config = dict(
    model='image classifier',
    dataset='rendered scenes of coloured solids on a plain floor',
    train_examples=195000,
    image_size=24,
    crop_scale_min=0.8,
    horizontal_flip=False,
    color_jitter=0.1,
    targets=['its colour'],
    num_classes=12,
    arch='mlp_mixer',
    norm='layernorm',
    norm_position='pre',
    hidden_act='star_relu',
    mlp_ratio=4,
    parallel_block=False,
    inner_norm=False,
    patch_size=[4, 4],
    conv_stem=True,
    layers=14,
    width=160,
    label_smoothing=0.1,
    loss='cross_entropy',
    init='torch_default',
    residual_init='none',
    optimizer='muon',
    muon_scale='original',
    learning_rate=0.022,
    momentum=0.95,
    nesterov=True,
    orthogonalizer='polar_express',
    adamw_lr_other_params=0.0027,
    max_grad_norm=1.0,
    ema_decay=0.999,
    max_steps=15400,
    batch_size=256,
    epochs=20.2,
    lr_schedule='linear',
    final_lr_fraction=0.05,
    warmup_steps=300,
    weight_decay=0.006,
    adamw_weight_decay_other_params=0.05,
)
Rows from block 10, named by matrix and row number. Rows with one number belong to one neuron. Each number is 128 + 24 x the weight over its row's rms, rounded and kept within 0 to 255. All counts start at 0. Numbers have three digits each. After the name is the row's rms in percent of the matrix's.
# fc1: MLP up (model.blocks.10.mlp.fc1.weight, 640x160), inputs 80-159
# fc2: MLP down (model.blocks.10.mlp.fc2.weight, 160x640, transposed), outputs 80-159
fc1.307 039:144137126078119129099111144161130106154169097122111085152150109127120119147147077106135165149138147109106145131138136127154119138162112090091117119084135122137100165131141100116132107168137175107139140137132150140101164135136141115115060113
fc2.307 039:124137125168150097117145131108129131129119150157148147076127116119143144143110178134078063114105135128166126125133133127114123127122137185135143149102113149150159080153105139152164139083110100127124123094142124110122108124129151138133147128
fc1.308 140:126142144156115103099126130125140101138128174167130135112147117121108108156096131085197125121096165160132138146107138162138095076137141116122131114178075109148115132152024110096116105130110157129117123132155105111162124149129136121121098096
fc2.308 134:092095117079134133181100130077094100127105073113134149156139145129153108139095102179151153161142120093148108087139101114114153169096093115134121153141126127145136128132134130151160132134128121131148128126177117123129165152156150103177125109
fc1.309 016:127083113143112154172148124154134162096112168141130112111128118134090134141114116115132135166110104156103159145144122120125131120109157150116146118147136136133138121120147139121111122157123153141112148134120087160099094102120146113149169117
fc2.309 017:098148142141158148117096129120129059144123095106110138126146146094102098142117107167137144107102130120122119109145080142110124095116143120148131140123095156187116121111121126121146132122129121124141069159114138125157135119117122155094127107
fc1.310 055:152130098153114137131154139118111127127133126137119160152092134171126159123117124156117148155127131117099145145146143147182108113131113162080116158116145151121116129124097081115122119124119082143112128191156153139118134172095127102136140131
fc2.310 065:090113116135126157107132134166184137121150135110162143124138136124122098138123147135130110114137123094156137104079162109130108104177114170129120121137122101112143130140118150133150107108142104087124042101142151101147119127107133114100116149
fc1.311 026:159120132140153101151162150158126134139153141138160122081126128108144115123109132144146132116114131136138113149107139155101114128117150138120114109117100076143094102124160136140086142124124129114131138111163145137139131131108132132174139110
fc2.311 024:091068123152133107119139173122134140142147136126108099153129136113109090148151138107155153113124065141124122128166156070148119117111107106080149110135142147144138148137128109098147116130127118168117127158109174147124135168166133116094154128
fc1.312 147:133126165133086166140116127154125129117150080128150170124134157108131167154082104074097110094139151156141115111159150104130133103109139112131189127137084103127129119117090142129155119091154117141157138144138108156101122110145118137108144134
fc2.312 145:143110129107126074130132099137116112146167152086125097112110146149152162157128150150137149182145163094132134153087117153114157082143116109117123122124193156160125124119110130126093146155107112126122116129152136133099134131106152139091088139
fc1.313 100:115137087118077104105133183130165134096128165057093183144108145145116122129139150106137130082151147120160102097104091128134105118134114138124129105141138090109166125120166120128145118122112156144164138138135151132129128123120132142103175113
fc2.313 101:145127113160127117099159122128104123163144139103144100116149164149093125092128176146092069093171121153118167141140127099161158154130132140135115117150123164106125115138103137126106112102120110161138100149113095144120135115139165147104129133
fc1.314 052:089100112122122187163131121144127099141096133147125121124133110130113123125090089101091140173149165147121169117116171132150122169143061113110144128154125078129120123112092114115097126110138106097142165142132114116140145099128135148149105153
fc2.314 054:133146115121121121107096102124106163072116108092146151100125113053177142162112116151171148086101076155107132177143095171132121131134141127143122124093137177140131112199139112125100124111122115134086119123107123105135116114099119130126150108
fc1.315 141:139122113125143092143143159133129176125147119106129108137144139133159123125107117088118134144153128101151134058117144126137121079106148152115103124093163144105153139104051114131127079135149119113124163144148164106154191104121099160120089098
fc2.315 130:158138116095135134081141144097106129114136131129085072187164119123113115119123140111127105080119178115149125170130095149140113151126122138104098148126138172160106091169161113071100170137163103158107138130143110104083130114107114095143142160
fc1.316 081:129128111152123109122136140130138159130116141135154172115120154160138097155170106140140116142178134101155143093127114137143118134168129117106130106068073117107137178118106131130056119157138115119103127170125116129106136115129159124072147122
fc2.316 086:149138109113129124144136119106116158125168132147119118104144109118136112154101095106096104106098129134104121113159141089116161152126101162152096112114161183188126117159154094105155136134169086147127127109119156144120119156101108135200082146
fc1.317 070:110165111131161144099132121147128131107120131145131135129110125172105139153163140066160157145151106164144117164127146115130160129134134155141139158125108120147113113144144113202055125157154136127141144126094038126088089120096130111107107100
fc2.317 072:093155146096094141125150133124108114125106106117154127136146157163141140108126128130147061099100161128121090132117120165130137162117156107159106135116134127158152151153101112117219108108151151114153097118158147127096165152131113185115123133
fc1.318 029:166098111113139130118136131167170149151140098155107101135129110151135130157107126113115145128123163142107119128176146126116077084160149134129136127110090129101124153117102132160103127136112171103112116124128096095142111196155139121104126121
fc2.318 027:122156110139103124168096096102144118128070139142139112088121142106133128160126095109130087145140096104156099111144108124093125134121116141126139135094152151166139098155126124114157106099126135182114098148101157153140155139086145151136120112
fc1.319 142:145132129168183119113129116164145150145159147133085119158151116102173147186113141120094089135120093137133107118161131083138157080117135183128129126112076135127112116115131169149139116107163134115143129082148152128121110072119159115155092129
fc2.319 137:080132103132095084152145142131133140131109145139170108107131165090100146118094144158140142166146205110139136133156107093123125107142094114161124132148121154125143117096129119131090142094136122136127149118102098115130154126137115169087177131
fc1.320 020:094134094129175156117145121112127117124157130123168080146118129090115144147145120085121118141117143139118125147153139126130141148120135142164131167124134101117064099169119145113149133140114150136142115134143110128097117111185127161190112127
fc2.320 022:120120139132142145139093138119146121127158129107095173075133136153124076114103140171129132126148111104118109125121103130113094147144158146106143161118144160134159131122130128144086117131149121119128102135146144134109136128080116080077132090
fc1.321 095:177122159181117151118116125140126161105139126116104143149135170135149160108109128143130150165115081139163088095128100165140116180157131133126125181088110095108133123091153081133142169126111110076119151136091158134123118110108111127172133133
fc2.321 096:086136135100107089100125150123138114126151172184142110110168079141093129132124118150127111122087164102091112132139134103115156119154131115109132073150123147152148091112097138117097149112074096153146134105155119105115095096121128114087185158
fc1.322 076:182120137118131143116093125174115098113135144135148094100111111145148108149107138114084090117113118132147139170107116143122115085117127109171149059115137146149138128160152113118109111092092156109130167119149119106152110136063172125156143130
fc2.322 079:094163133141111149114152105132090129149130090107114066094144163120134158151115164124143140121151165107154106092137135129094115139155143129170137162084108147162146118122094110098160133119123114172123130106104108139101132179162144113083180106
fc1.323 060:112122130154173140167121137123165100165152129131158145084158125147143122122167149101107128100079148124102114175122129162111147099136110125140129124130130147146119114161130144087141145153074119133171160121131161119114132103137125121129123090
fc2.323 059:152143099156089120149113141107121169130118139101129118190122126111165138132099136130174154156137089111136142130143118067136041130149160149138140135119094087154139121118141099168108132158100113132113135119142109161131094141130126125153143136
fc1.324 089:130148093132138078124127138102114109160143125109108167100149139102159106119158154089123162137137151105066129123108130126148140125146139138156183140129135141115150158133135113140122104127075124134125124161127133128137108129124145104157181131
fc2.324 088:086145155137143163144169109152131102139113127159149112129128131134144143096101160122143095101117128141204146124126116114107191117144090146107077141148098089118153108149153142157108112121135191087124082145140118111135145091163130163152116111
fc1.325 144:111106150175147110153117128132168154113130085114137151127105151131145153192137143113107135127146121093145139147134103136102142121145167103148125149091105078117159137134149119128115107110119127100118129154122054108072103127117108151116168112
fc2.325 152:054157117129135122148111128130134143159077087126151127098124135134140155136140178135119126150172108140147124101138161098117134126128094134112138135169136109132122117128097128141172129123129085146124160135104071129206151128144131105120113121
fc1.326 142:117101179109148099092142144104132139162112073133106151060132162131153106151109132103135126156130203145148160108119115158147138113160112135152105123155178100130135119128182160112121128161120106146141123122169139158134123095153175129127160142
fc2.326 154:151143132134133139158143127179148139138108132134123139189103128135141126089164083119139111120130143129120121155132138116150153164135111148116134108125090107129100098120120094167130136134130107144126131112094116118153125142146126168121100134
fc1.327 150:121121118076096133113112082130168136091135126148127143121133131073118139106097120150150102108102078172136098094131104155134138178114112123130127162159137140167130146085120126135130151122152139122174169121124162107134139121143146154117117087
fc2.327 158:116122157129141156108143100170180133137126123114149148116145089133095171134104125122102148124144132084059125142134138132149155115096085127119177093164124119096144133107117110135149133151151085157108143101146141143092108120093115132173162154
fc1.328 025:118116105113133121126126122123110102131110098109181139157138083134148127106134113094143090124156177158178127053141072136098137117143150159138116165064089099122168113125139135133120122134125140130134113134174125127074092129139142167136093124
fc2.328 025:123146143160142129131159103117121179153144146114094091100121165155141088127153125150140161124108120111125111179120166136146142120079117111114155122182159152126105155125081132110106112132101105100144127116106131169122136105119082140099158110
fc1.329 059:136155152131181108155147131152149141097160126075135133099136153112143139118104142070165146140169134154104135159091099100141126104144134116105107133113116160164128071120049139135162144111129155162120106137106185129105153120122132134141132148
fc2.329 062:127146096103104099140120126108097141131168120133101132113122121184166111140101152203111094127144115097101105147165115144164127102116138138103113126096139115108104152156141105107149059127159117108174144075142113134078140157153140122147121154
fc1.330 086:151107128153121118107116152110121118160066117137144113162110151115141152104149117116148131157141148109098173120159139145130148130145114141187089106097143129163110123148179075139119128089115154138131117103141113127144125153133107126124135117
fc2.330 089:106136161163103110114131109153143087140201117097108116126124124141118079137113079088065132102133108135197119167115100103122126104103115117126123132143144087119104148114166154165140123193131127110146085144093151128156170104099130127103103144
fc1.331 136:136160148114166114135120134112147132147138134174166145119153120100146138084108135097100141159155116131142112153146090170103081120163107114131091136143092132122108131150114161176203161150118172098094091113140147132101150106115108124090152094
fc2.331 134:095160158175135139182148122152146131188093119070129111114145113104086124106149138093129092132140144116118106128166132124090118146112144133134135134120145094156150110165108129136102150114086130119153137104115136134114088124154136133141118140
fc1.332 136:158126133097083130141129111122131132122139154138113161097146117162127136154117094121108081155114110104154138128131109137152135115140157141155151108145134119170123121112176129129116142081100111189112137163124132144114146115124138102148126052
fc2.332 137:098128125159154089095133135133149096141135116166091109171151099131110139122104140148125103126120122161103129138115157123093146116097136131110117149119164086118121134154115130129106130140086122074120129139159102114114103157145150176095087164
fc1.333 061:138072103155125154153152115139166112112192122123166138088145076112107145111137123137148126123146111148096133151125132205099123143141121108154146106122105103133113093143159128125124123160099130119096133114086131130152155151124089135099148170
fc2.333 062:103140142138149127165118164080132148151119170104094102173100151068122106170161098106154139119093114091164128151152145072118068149148129115143162112104132154133136106142124110102128158124147128135099148119136142126133133129106147119125101133
fc1.334 075:131152111150124131121130135107096138161132148122143147150119116170174125139127147146136133101097187120144108115136168157157103143132114117164112089156128141153155124119159161108097127113116133159161109154111124146111131120102122134160143115
fc2.334 078:129054124128156121090111129168131145116159138129164081085143133124106132123147139124130100156090077128136130122097120166084141095145125141097129082149090112133119129127122114121143127129131122153130087117114115094118136141126159162149103094
fc1.335 037:117130153087103138132168173145145154115073079117122118081130116122106110116110118134105138156132123141113113136146107150167135176149074080111120104137140129161136100142194137124098134133153150135121128109102158142153109161112167108091108110
fc2.335 039:124128132173145134121119126081079106113122128109124100173137105126178138164127086111157176118149116124152136118133158169111107077088152152169148142120090101101109139163103126116112109101108094176124144106118118120135131103165122102114120099
fc1.336 096:141156130130155118110117137155144105097107121127098129127144149141079133138115129079128124111152135141140157135134084099128151136166107142113096117141139131135139094101185123089148133136145121127140158127166138168116159159174137087089124129
fc2.336 088:140157134121113092164153098106146109129148109102141092134117138126128109139130138148129118129120100140110171144137103208154118079114136106150135098119106118129126156164129094125144150101136139138143104126117080142109102110091131163134109126
fc1.337 050:078083171111138109092156118150125164138100178072153151081143121156146143164101164113162120136160102080139137158156133131163132137109165120102069161122139132144145133094113082150159112106153128122134120139122121120142140118120141132111080127
fc2.337 054:149127132128155128171082090106225115147158132144107130167112094121077158114131164151116120138125139112126109123118135122152172145133146164154160096115164121098121091118115141120133127149101129126122140091138144096166124151131103126145098125
fc1.338 087:111139130141118147158137110082150132125070143102097101150145131146130133141114139108141122148130139107137156111106080123137183139098142139104110113123113112102121154139109129124077100124142162108150111175154105109149156116158134156145100087
fc2.338 083:141117112112101151107138166120128145097190117085146105129137085143131111102132105143102114106135146129120158153103102097169135135162101120099138160106131124152129150113113121162120147143155112139128196105115147159138116123163050099143097131
fc1.339 109:124122140136132139158133133101148149134118135157149143145092114099145111119153117136137114139122162100068152103138089095106125135111169193060125086087162113110158116121144117109141128132136180163089116100107094101144145126100131139159128081
fc2.339 105:111136128110181128110166163124156119108146130103124062074128107155115143130121126148157157105138135172177134117123121129155140138122138083146102111140160111124137183131125134120135152143122122097128093117115168082168113136129122142082165096
fc1.340 139:109141136148126104133137167160136138086132114137117123161145112116121122136125077123097186136121100114152116109138076157123135107127108131102158076169089090163151102128170151149133106070116156106130138111123143128094087137145120136137144129
fc2.340 134:095128127129129100127124151071150123195130102162126129067145094145170094127140119141168109117136162112100155136140174126159086104103136126140114123145139169141089145127123109112107138164107128153128128154180111102108187076124084117165126145
fc1.341 124:144154118143117147152162107101114122146128109167117129131085134137156112130135137156156115110109136122149133112149133164096109104130162076106099180115087085114093148108114103124172106088166129144138170098136152102091135071132143129151166101
fc2.341 124:118125150127152108150142117116133064151111131129127084157162130139127146098103134174116166158153113126137106189092120169127130104135137146096110140149210136105124167124136145134129130128106115103164086116154119114119119121090164125105121141
fc1.342 162:152137100107150131115142064116159151147130175085123138153139100094134084159132103121126142138143147130144128143158143106128139135108124140121130122189074110126097161181150158134134080073149131110122128149114136137134149120155095119108124109
fc2.342 161:142114122118111114117126219086132115122164163132124149103134148126135110121101150142142117134121172111092136117109114127079118116131092122126123130133168151146130106104125104144160130109123127138146150121098077123110143128077087162088140094
fc1.343 045:124152153129103145121114159093095141140079131120128142104115158081100133021132146143138169155136152140141129102170140120099094133147137084127154144148121078124076136150141147129114125154161149065139120096147131126148120132135136142123145182
fc2.343 045:097114089135096143120145134151111101110137135097115160121101112175167082177186134121109104084130155090154115135180141114143121108113135155100104110126150174143158182112112133152129092129104141173131103147122157099096134118127134114108099152
fc1.344 136:138161109097174097107126122118145113143137119136149175095121110150147128135126117148138092114101143127113080184127081087081164122147113119147136115155128095088154105145127149112156137116146121162140089151171174110135137123148072130147147116
fc2.344 136:128141130145135178138109134115141136136109094143090129158112139118145073081132140117142127106109095126113164143107143122133093168099147114118113116138111104128085127134149141134119145147111116118166166113085156145130123142150121127147125062
fc1.345 091:132125053132140118156115127126166116135131162108151141167135154147181115150134144106148150147127113112080138140167090144147142108100145119109093111163177130125140098034155131137132114115140079105138162136079121102113117100138123163111124160
fc2.345 100:125121130159148129095131149120114168103113138125129131093128120129143161134110115117109116145132126170139117126091175122170123122090103123107169161093117112141139178181102150082143129141118138123121100127137129124155123140170134092136131107
fc1.346 084:132107165090116162119160134145133115055125152101142161137157117135146126110151159123129121149133134100118150141100114171130137146159121154140104136125132148136163119144153126069145155102144122126145149155122144130116136096056112167063070112
fc2.346 082:104169107113090103148167068101098110185149122192136143135130086095146131146128114129122127112131105085151134127138104132124174113142160122151143117132157147142190136144131100113149091113140152110148109079118083127122065102151133141108135124
fc1.347 058:100154104122142120120151135111104158132112166145132137140129143134179138137124121093173157162148100096187117128176091137123130120108157121118133136077118130130162139119165085146133061136113120103121151136125146129131164170121132123099162147
fc2.347 059:134118119120097139122121109152143131177144109108115085122132122147092142125112136137117130143151144115126136147111188160090117117128114086159107122172112146146109082133107132161131170117124149142107106137130129098161096156097154136169117086
fc1.348 021:072129106103159142128148138127127125115150166095117122149123136094104109145097162151110119148129124162130126135134121131159130114135094112107103124110132091170144123149109157112076155111146101131125156107097160157094116158158125093133113124
fc2.348 022:156114123140074166128106169106138127108137098144097154171104126146132089170146118121142146119110128096134122101143160128093082106121165129146135127163125183153127113115134098167120094176114121179133109152126101109130098102125135168109124139
fc1.349 119:110093111103137142090149115131176156133130093121117128126118107091116126115178152144136146096130161104127142116117103111115137125110161157121159125128136150133130108111086096115109122126154148166139116110067166136153072115148132134127144136
fc2.349 119:145182141177119109133138132156180140132151148155144111165120151099126124145133139109138108109129112135117136169110083099148143119148133128116096112121117126141142144089130170114150131115144155078131120134154125140129172107101120127144150097
fc1.350 093:118134155171146156147118085110079122127155150095116130127183147115155150118143115119096097116137162126097161130150147125113124118152106127123114103182105139146110104132130128144116162148162137163068144169126166172095139106091116106132102135
fc2.350 103:123115066077114122116072182112160140107102129125087152130053124170116131130123134116137160128106129118132111146141143132131123170148164121150142113123151159120167101137071135108163127129129144115137142110101125102143169110102120124117135119
fc1.351 034:115117123140154127135114117134108142122120134119127131034146139130147163123124130133156126133099118127098145132167167196113140138095128115129134149155156101122121185118103130087115135162145083124088140127129121133083116098115135135127140124
fc2.351 031:114114131166130124080116135131140088163148128094120112209117129101125119121120151133135157131108155146143167152096085119159102133144138119135089118040149130128103035165126130142091115132116128102128119121114133124156129121112101112094115094
fc1.352 142:126063160098138134111109082124133139132119141136144089152107128094175148131142123137159103123116125136073112158152124066098151141121159126094149096140079121097129162129052139131136093133141170118138126096129145107086121116134143114099122105
fc2.352 144:145146117148106158171109093161169114166165121088097108098157155106142103136136156120146124122106121149136092133100147151099156160093164142142121103154145127132138103142155120130098161104142106133115123150097084138110131145104145118139113142
fc1.353 067:152095150113134127127130099132101127118093145073129135137150122147119070137123167127156101099131142104106125147120113125137152126147140155133144105096132144118104084109114114133163128109138142151154164116144162138118160109129132129103077111
fc2.353 070:110160082100123104149137135113121128128117137132073100122145140094143154176146124114155159153156106155142112108128161189118134108121163133138116125087157129133093152155107129116111150106107130107103129145107109109159115124107112132090125162
fc1.354 047:179122122099091157121105156074091129114118163111118140102095137120115152137149116109161074116099126136109148122159114113169113150103112126138138143110120145108133165089144156178151151116169119135121111124142090118071101089148125106130115157
fc2.354 048:116108137147153091128153112166111144125155167135174105122141118117102110146121153185074153134151118123110104142157124133094153156139105151129145122139165089164129081133127090083101099114103136110126115134129178146165136137108139107108127119
fc1.355 114:144113109136116104120107124151103133145143160166136144082141114138089126184109134145111140112113187125132125158128062131159160113088083096169145115141097117119120168180095146097124173070147145147098140150144083131141149127146117159157124137
fc2.355 112:126123146109141142136128143112143146135140116121137134162125141095135129088149113150108139167164075142156107117105123113111119095121156110134184191113151114156132097115135120176132118136114134101141155130112173136098138127123183100122125103
fc1.356 101:116124092136145118153124161140111108152141171124134123124077122122135165074128144127150082182123171131149159108130129131099160131133144120100125148147117114127118158136162088130106113157133126101159146105132114113097149170131127167136140097
fc2.356 103:176163152148127105159123095071098111119089141107120138149116148130108120133124132111108103135127126115126091123104074163121128093122092120098128125123111112167146103140134166158158106125126107149143066170147119148101158151112113103119121154
fc1.357 019:160083139146144134158137164149126161124127150115112161138119161156123096152082196140118127107119143140150139152165151127110096086156164128116134101161119084146124123145075117150091177144117096106119192153096135148142145132128145149114098122
fc2.357 020:097128114134091146150116151094137124115132155121132119087113110106125135121118112145161120138088090106108086090154099111161143123092113144103166132102135142137113113118141146137211102108124111159107079102150118086134161151115137143152137150
fc1.358 048:129134144152134163131125059134119097136174121120145128141133126126132108141083121127127105138150145156117158117132130111124158150139140143095130075139142128137112100135074100094156086066117133119145137109149171146108103115142149127128156146
fc2.358 047:143093126157111106109121182106167128111192173127094082158152119139112128147111122166143152144132114144106094130142075180130091147125151130129140147115112089133111095133124125155162152172093144107151082099121127128173128135079083115109124143
fc1.359 020:097116098145117149180156116168135158104150146141150126128125107153117113120100157118147091126145129129147150157158138136107051075116166155086093146118067101094132113141143106130091129146130132129132118151143138142114105119124173125160097127
fc2.359 021:131124149145173120098136143110145083151116110128123111120156158093106101145165109134130142120082098094114136141152169111147160144093111111092129115116162148161137116116117142124168106104128110153124093125126133119124141138153126128098157137
fc1.360 151:142076121123104134108130130122170179135177131108126130148102137162087130113151147149119093118143172113142126093111102149122128108106147131162151108122093110105144119124157119108098117070103113146113137120087090118104153119150123136153126100
fc2.360 141:101153140172114092112108128122128112159096126128157149098079138126146129159130131137126117145123088128162136155157146075118085097105132136124110135083173112105083151112141134141144160157123099172118135147116191131122109148089135113119196152
fc1.361 149:112115117123101147119159156125119141136170112148178109155119139119145122152169109104115077149167146154125156104142136102111152131136119130135140118143137185102071157140138113096127093182111139140116164134170128168125171095159131145137133147
fc2.361 169:168126132137156116131066112130118140125184114095084168114116173134119133105110088198122138138106134105160134124117129091157148155097123159140127126138154108096150121112152131152109153137139134086102107115101129089122132117145091106137141145
fc1.362 062:128149103142158111151119085107163095113128150134123131163097152137156066143111098146090112156099124127136107153140140136140136120138150102114108116083080121128107152115112148170107137099105056134130090151118116165097123148103135166166160102
fc2.362 055:158127157124114117120126172091097170121131122159122157100121135126078171133123115133142124139097155095127131114104105127119140097041123145106110146143148141112125125096138128160152149127137099149142165101120142136143137145133153133123109122
fc1.363 019:128132146111114151158119100149144119113125163114109080123112149089142098125165103101148153136120137090171101125167123115125150148095161108106116156100138127152117124122136089106123122104161113133126124104111155138100087161132139169148131128
fc2.363 020:134154113128176113085130147104162110146147128142084180134163092170097122147102121157127091116119091156128125155125123137093141104120169125102130119147130136124118131142116142163124106136120126156138078154144126135159150163103118127086098103
fc1.364 056:127144123125091113154151122136125137065101150095120110139075127100098134123101115106151140152132135118099146120142125129146109142175138104097160127112095078130115123160160144119140134117124115142137126134150141117147152132104136135102142124
fc2.364 052:142119124123134181153175157068118088149122115139118116098130111109090106133104118121159172104137144152105110140152133101136137163170089104132141152120143140127158136120123101108123119128153093133146117122117129144120125151114118090142158159
fc1.365 032:172129085174094133114115165118101142130111117132117128086116172117149118134124121143109112118105058172127129060181138142157124147133108157129171158135125121094126116131160112136110080163121134172172087125133129159142117136148127118166148079
fc2.365 032:096100151110174172207145080172137134128109120125176110133086105134095130157096121154146140133147159112142101109104132138089135153143168055147068140173104156156118160113113128119151109114119099155078129122102107095137127102107139108131123154
fc1.366 131:107112110146116151153192157136126106153159106119117160106077147143155143123125122139156107151114157069169117120093126149066111089150146139171118109112132144132097123100164138131155079111094128120113140113084097160166138137154112143113171159
fc2.366 128:135156143125110130098131100129127141158142091161122125178168144155106103132170119155124117108135089165123157137124150126142102145124123102110137133158078081110131113164096122203094161124153159089145114137143161104099090115138167157094120109
fc1.367 034:115141155084139159157135114126132086136115144139134110140108102119083107126120112142136132143144154122118129138133092162115135162151123166165098123123114100180123100107156147115117137101123159051128172120139155138146129141123112124138108080
fc2.367 038:117134130163086100142107132106114134137133127083106131110143134084179103151128120110150148104094123140163109116160113160153135081099135085110158116138136123135117131183114135136087128114127079170166129092115069073108118127103130123098158120
fc1.368 124:094116120155130162114094138089158165117142141133110131125161111106113087131135116120129177140130127122128111126092126149104093132181159143137128152096095133103156152122125151134104099121122182098149148146117135128142096105128112132160174189
fc2.368 123:176148171126142134107154134147118147151142135136123147080137124194110125132126124142102100072148118095164130134124084145101149099104092096146130116175179102149124119115147095168150156190109159114142081138087134136139134114128165147140176119
fc1.369 009:165102116153141170131153114112152094141110120116110169144180121107138106096141121089157096138106153133126121145192140140127072161103113135133131162166080131095152086112156107083141117165111131136100147131100102136107123122123136127155128127
fc2.369 010:093097115141119125103112148146152131093156127151072155121097103123127100162094102132100191108091107119130114138160130140125151085111131095121156130123174165189077135154100135159138126146131139155117122110137112158163124139120110121124142126
fc1.370 029:107102066122074124147149174120123142158116167079120138141095138138114125146108131132083108134135112126161174168112143115142135139144160110147138132159116170147094109136112103113187124120124129114096108136099100147130103168134122131103138142
fc2.370 031:123128146111149125120069080078116112136127139160104151112134134076136131115158086110140165121128124089109117079172120111115164144112137140137166102125141073112148134158130161153109144148136083129122154150141153101107145137117161094143106124
fc1.371 049:107110153161092113162076117106127134094152138096105123167149130140135121147135113129124149139133130122130146148169148129120122114126111140136142154087132146132137123149119127136179129146140121153134099097106159115132108132135175142100168155
fc2.371 046:124134135136138171132120138101138159110120134107120125117101109147117123177148139161133140156153114165128133066151086108144160122153126140127131126132086089121107117139143125117111137123117168133117166137153122127126148146160069126198128113
fc1.372 079:099114091153130111098139119098160115126144124140122131158159119154126084151101107114152127146113128113110141144149086185121117116118150156133128108076110065136127127142119098087119126127128149087082114139153097130160117133133162121138167178
fc2.372 078:117187161153117138099122155112148109155117148123099133121126128100145152109094190171126118127162144112130119129119108080141141096110125069134150142105158131135132086104116146191126164158126135145171132121107158121114122110116135102154089085
fc1.373 013:059109097133133165145160131125143105119152168114112170172098130126156127151137136117087128119155128132086124142148055145128127137114115144118100127095070112154112059108123091098123101098118127150136142110164158148108145146139137119120109134
fc2.373 013:098129146132114154123111149110155126095159142111101099105116127174099096157100132109145170137126110119120142175154180118155123141142158124113145130077167153160117105126064151129114120155130129150147091126119107116112113125105128125148145124
fc1.374 085:138122125156150149114099161105148101079098103127163144073130111167117137142084147119094108120113102136097196134156122140154105135124096128136141175168144127124151123119143115131119125118130140100159135112161113179114145132135132138126172078
fc2.374 085:120125137136109119154143114163155132119132147126149085122135149133126120157114127152129117109108153126168161116119117098113126162121200132112129128129123129130136125130160150143098079130089093156088118114120130073164132110115119119111110129
fc1.375 038:102172155152165126150109104162113114150089109095118137155154139132115129182120142134133152111152087120122123152141138124141167104128116103178087123078100087138136121113119125112115162139131113168098119131153073121044149138154133136141146129
fc2.375 042:145110141134134138134112157136128132100123137107103156151085119121082131116139106083140145187133160082150120152109141093138130149133117127126141141135135148171120130115156102163112118163155124116162129077096145148175130131077110140116104136
fc1.376 097:116154147158110172110153124188122163132120123131105136165131135106158164155154111134122162148124112148090117125137147148090136081152080153143135137152126140150133131161182098128108135119113117145167144139169140132121125133124140153168060152
fc2.376 101:128143140119122153136095109105100127153109120135137168127113123109157075152165125147153148097100138090131103159130088111138174107108189129117106150097154119098116142137132119107150129114175136120117150113107121153119140142137114118064194086
fc1.377 164:127150143167108119115141106117140154136088136136101136142152109098122140122143126151155142181162115130146116096158136108160114110118102121113123120120107112106105150102149118115133122140132145121165165102096132135090125088137208149160171162
fc2.377 161:145142137161112138113133103123125099146137154137124150123138154147142107120138165137146130127126180103121110156106133116148148149097118046143114149141094133137158182088096155157109110099119129146106085102110146136118127102099108170141139118
fc1.378 018:116102155145129145173118085098127149121140147119118094109118145143126124146094145154113128130152149133114120141114142089133152081134149123089141119151079109115110153148133128148115080125123136114124114116125166170122043122093162151127145122
fc2.378 019:118130149131148126117109136129154108132113148086086135151155108125148125129148161115146171097085117142157105099155110107117118130150164207118138138108116119165136116110128125093143101150112136155119080136107115092139143143113103154108105130
fc1.379 026:122134164132114131122117097117094137140048123138152126110146161143112162144150108096117161153100138105119127120160116039093155133144118126110132122078103097171123140135116092110110133138106134139156141111138136157139129163126143129118108089
fc2.379 028:140158115111102097069133140118141109101200146096125087107112078108129107131152164209118100098109130140171111130110119190119143110107119162126117138150119157120150093101167143152147105135124121119162109154130102150154121131110107130134116170
fc1.380 126:118061105170121094093151118146124165137151145135159125141178141119102147140119117096112139150130103159101130090125164147142110124105149135163117097096137163136136073126162123122139153134151133187143171122118115147145097154152112131122147067
fc2.380 118:130166141151101179147091129167177118195106121136133122120100129102169110116136167119134126115139155131097107123107111116077116148136100128139155139127110102118107150130166118171144132115111141113110092130125117148160127154100146110133116133
fc1.381 073:081146112122092165137170144184104114124101081103112147078127120068170154125119137120139119088115120137146140129144142126121094113139076092106135120137152140103126145150169129121147130144169139140133120145152134164119131186111179127117105130
fc2.381 070:128146164129121115151120129135158120117076127131146107147073126175134088120133138106153153173138176143133093131147147160134140159136187159129098126107102091124144121153125160135145153137111128116106134145126121123121145154112117110139143092
fc1.382 103:176162067120136146109140124128156156083103127173097142155125086127126132145139155137157126113101118133114127148130129157160160112122150140153133137139121099100127136160095118131122117104139161110095129129132115139128114092087151106138164145
fc2.382 106:113135139075118147140144115098105127168122089115117159109149133134138143143140138151135175130117136102157117120133095157116126115153149129130092134093166102159140099120156104099124097090139108168144084135120133129130130167128107101153103108
fc1.383 019:147082130128138148190146168125128145122116125090173132126165146134081112094091134120132090146122114119144111131159146127130119107113130177096146118102109097105153160139144158124125129147145132151140110145175121178132126098139115121118151100
fc2.383 021:105135116131159099099117098116124086148135158157095128101098097130139122178125125162119158111097134141104125133160129108154106112141113083102142122149140140159089091122146112157121107118137157118128145103094112131139138160134128110126107137
fc1.384 024:094158068136136069100134149150125087137138135139113106131107116118105137156123093089096141120160140148164149148150129152131127138116104173182116138153123112126099122130095143165104119131122132141140153146162119145101099136100089104111101110
fc2.384 026:148111158129143139137107127115128097130159130132106133125105173143114127069164161105129112139117112187087137152120107142145159110099136095092148144078152135139128097149151151106146111131134151121085127100111118099112138149152124173124140119